config = dict(
    encoder_arch='mobilenet_v2',
    model='contrastive image-text model',
    dataset='small charts drawn from random numbers',
    train_examples=101725,
    image_size=64,
    crop_scale_min=0.8,
    horizontal_flip=False,
    tokenizer='word',
    vocab_size=33,
    loss='softmax',
    embed_dim=256,
    encoder_norm='groupnorm',
    encoder_activation='gelu',
    encoder_weight_standardization=False,
    encoder_padding_mode='reflect',
    encoder_depths=[4, 4, 4],
    encoder_kernel_size=3,
    encoder_stem='deep',
    encoder_expansion=6,
    encoder_widths=[24, 40, 72],
    text_encoder_causal=False,
    text_encoder_width=256,
    text_encoder_layers=8,
    text_encoder_norm='layernorm',
    text_encoder_norm_position='pre',
    text_encoder_activation='gelu',
    text_encoder_mlp_ratio=4,
    text_encoder_head_dim=32,
    text_encoder_fused_qkv=True,
    text_encoder_bias='all',
    text_encoder_qk_norm=True,
    text_encoder_layer_scale_init=0.1,
    text_encoder_parallel_block=False,
    text_encoder_inner_norm=False,
    text_encoder_drop_path=0.15,
    text_encoder_positions='learned',
    init='kaiming_normal',
    residual_init='zero_last',
    optimizer='adamw',
    lr=0.0014,
    beta1=0.95,
    beta2=0.98,
    eps=1e-10,
    grad_clip=0.5,
    steps=9900,
    batch_size=256,
    epochs=24.9,
    lr_schedule='linear',
    final_lr_fraction=0.1,
    warmup_steps=190,
    weight_decay=0.5,
)
Rows from block 3 of the text encoder, named by matrix and row number. Rows with one number belong to one attention dimension. Each number is 50 + 12 x the weight over its row's rms, rounded and kept within 0 to 99. All counts start at 0. After the name is the row's rms in percent of the matrix's.
# v: attention query, key and value (stacked) (text_encoder.blocks.3.attn.qkv.weight, 768x256, the v third), inputs 129-171
# proj: attention output (text_encoder.blocks.3.attn.proj.weight, 256x256, transposed), outputs 129-171
v.185 121:57 47 53 50 33 59 54 53 43 48 46 63 67 44 34 43 67 51 60 78 48 55 54 58 53 78 66 74 35 48 55 59 30 58 25 58 56 47 56 47 74 68 67
v.186 111:58 75 57 60 67 47 58 51 58 66 56 45 61 55 32 37 54 64 55 48 59 59 60 67 68 33 41 53 62 59 54 78 45 53 27 41 44 55 38 45 30 28 47
v.187 122:51 48 46 59 52 47 73 50 51 42 61 41 29 45 47 65 21 52 61 50 47 58 74 46 33 56 59 36 57 51 30 38 67 50 65 44 32 45 60 43 20 24 50
v.188 118:37 63 34 48 45 39 56 41 57 44 58 60 70 59 48 52 69 49 58 42 56 60 34 63 57 40 53 60 39 64 53 72 32 58 25 22 54 54 33 43 66 74 48
v.189 100:53 27 58 46 48 77 33 37 60 47 43 57 50 38 57 65 57 37 41 59 56 55 23 30 33 74 57 52 50 52 64 33 45 36 71 51 43 51 60 60 64 55 28
v.190 093:55 15 48 40 67 69 32 37 60 48 47 43 37 45 51 64 58 48 45 36 55 58 62 38 41 70 45 37 54 40 67 38 61 42 76 38 37 48 46 40 63 46 53
v.191 092:53 28 64 36 73 50 22 33 69 46 43 36 45 46 50 64 61 49 23 52 49 44 41 41 47 73 29 42 65 47 55 30 58 28 67 30 46 60 47 54 70 41 38
v.192 104:40 52 62 46 59 48 39 45 58 60 53 34 49 63 44 44 53 66 45 49 70 40 56 46 44 57 35 64 57 46 50 40 35 22 69 37 27 53 51 62 43 58 71
v.193 093:56 36 39 56 38 40 53 63 06 42 48 46 40 27 46 63 42 38 51 50 37 62 41 48 62 55 59 32 60 43 53 38 31 65 55 55 49 39 40 54 53 59 50
v.194 102:49 45 38 35 54 41 57 50 63 64 35 49 59 50 56 42 51 50 55 45 36 59 48 41 62 73 51 37 47 34 21 25 37 69 50 53 28 46 50 58 62 64 53
v.195 101:42 65 43 54 52 56 60 33 69 57 56 37 55 69 40 51 68 51 46 51 59 40 54 55 50 35 38 66 42 54 37 65 61 36 39 33 60 55 60 46 49 51 65
v.196 091:66 73 40 44 47 39 68 44 73 46 44 77 60 53 58 53 62 45 53 52 50 60 66 63 60 73 57 57 46 47 45 57 51 55 39 60 32 46 45 32 62 55 46
v.197 090:28 55 43 61 63 54 55 46 52 44 57 49 48 56 48 55 59 63 57 45 45 47 45 62 48 34 64 52 46 46 36 58 56 48 31 44 43 50 53 58 40 74 62
proj.185 102:60 48 33 62 55 52 38 54 50 42 51 42 31 59 43 54 41 71 44 56 43 49 57 45 56 40 44 63 57 33 31 34 44 48 38 57 40 59 47 42 37 66 44
proj.186 102:32 45 66 41 72 46 58 47 63 60 57 65 53 25 70 53 41 35 32 52 43 45 65 64 47 39 48 47 67 53 49 56 46 53 56 44 31 69 54 58 55 59 45
proj.187 114:48 44 36 36 44 55 48 53 54 54 18 44 47 49 45 58 54 44 49 60 48 45 51 48 39 74 57 64 46 58 39 38 46 60 59 54 58 62 43 49 56 39 53
proj.188 096:46 52 55 75 49 64 65 68 55 52 61 46 61 50 48 39 35 44 57 46 36 28 64 28 48 65 53 64 51 55 59 43 42 58 34 55 58 85 60 56 57 58 51
proj.189 084:44 58 46 41 42 42 40 23 59 42 51 34 44 36 46 58 58 69 64 48 82 45 47 48 29 43 54 54 35 41 33 59 60 54 49 42 64 15 44 50 57 21 64
proj.190 077:53 65 39 34 41 45 60 36 67 44 65 53 53 67 48 72 58 53 52 39 59 67 34 45 47 52 40 44 37 60 34 56 70 43 60 42 59 15 44 60 75 51 43
proj.191 075:44 61 44 26 48 39 47 32 88 60 57 38 55 54 46 63 56 55 73 60 64 67 56 40 45 44 47 59 36 67 46 59 52 54 43 40 62 22 41 60 71 29 43
proj.192 103:43 66 48 18 36 49 46 53 81 54 60 55 67 37 46 39 35 54 28 70 35 51 59 49 56 46 26 63 40 47 53 67 38 67 47 60 41 48 60 57 47 56 43
proj.193 085:39 67 59 71 33 47 59 51 44 68 48 46 33 73 53 43 58 53 46 54 51 55 60 57 38 45 26 43 33 59 78 54 55 53 65 48 52 27 44 52 63 58 50
proj.194 091:46 29 61 59 56 45 60 51 26 51 61 36 48 56 56 44 41 60 59 43 76 43 55 53 46 27 23 42 49 43 58 56 44 47 52 51 32 21 53 59 60 40 58
proj.195 083:71 51 47 42 65 70 32 56 59 42 58 49 52 44 51 53 43 41 64 53 55 45 49 33 49 67 58 68 63 52 32 49 23 61 37 75 55 89 45 52 42 76 46
proj.196 100:59 37 51 85 53 37 60 53 44 41 38 43 57 42 51 68 59 40 58 59 62 48 57 66 47 66 41 41 41 58 54 46 45 67 54 51 56 67 48 46 43 69 43
proj.197 095:54 43 56 49 36 47 53 54 64 51 40 64 61 36 58 34 53 56 30 49 48 51 36 34 60 62 76 37 42 37 45 41 41 52 47 64 49 57 55 65 52 48 33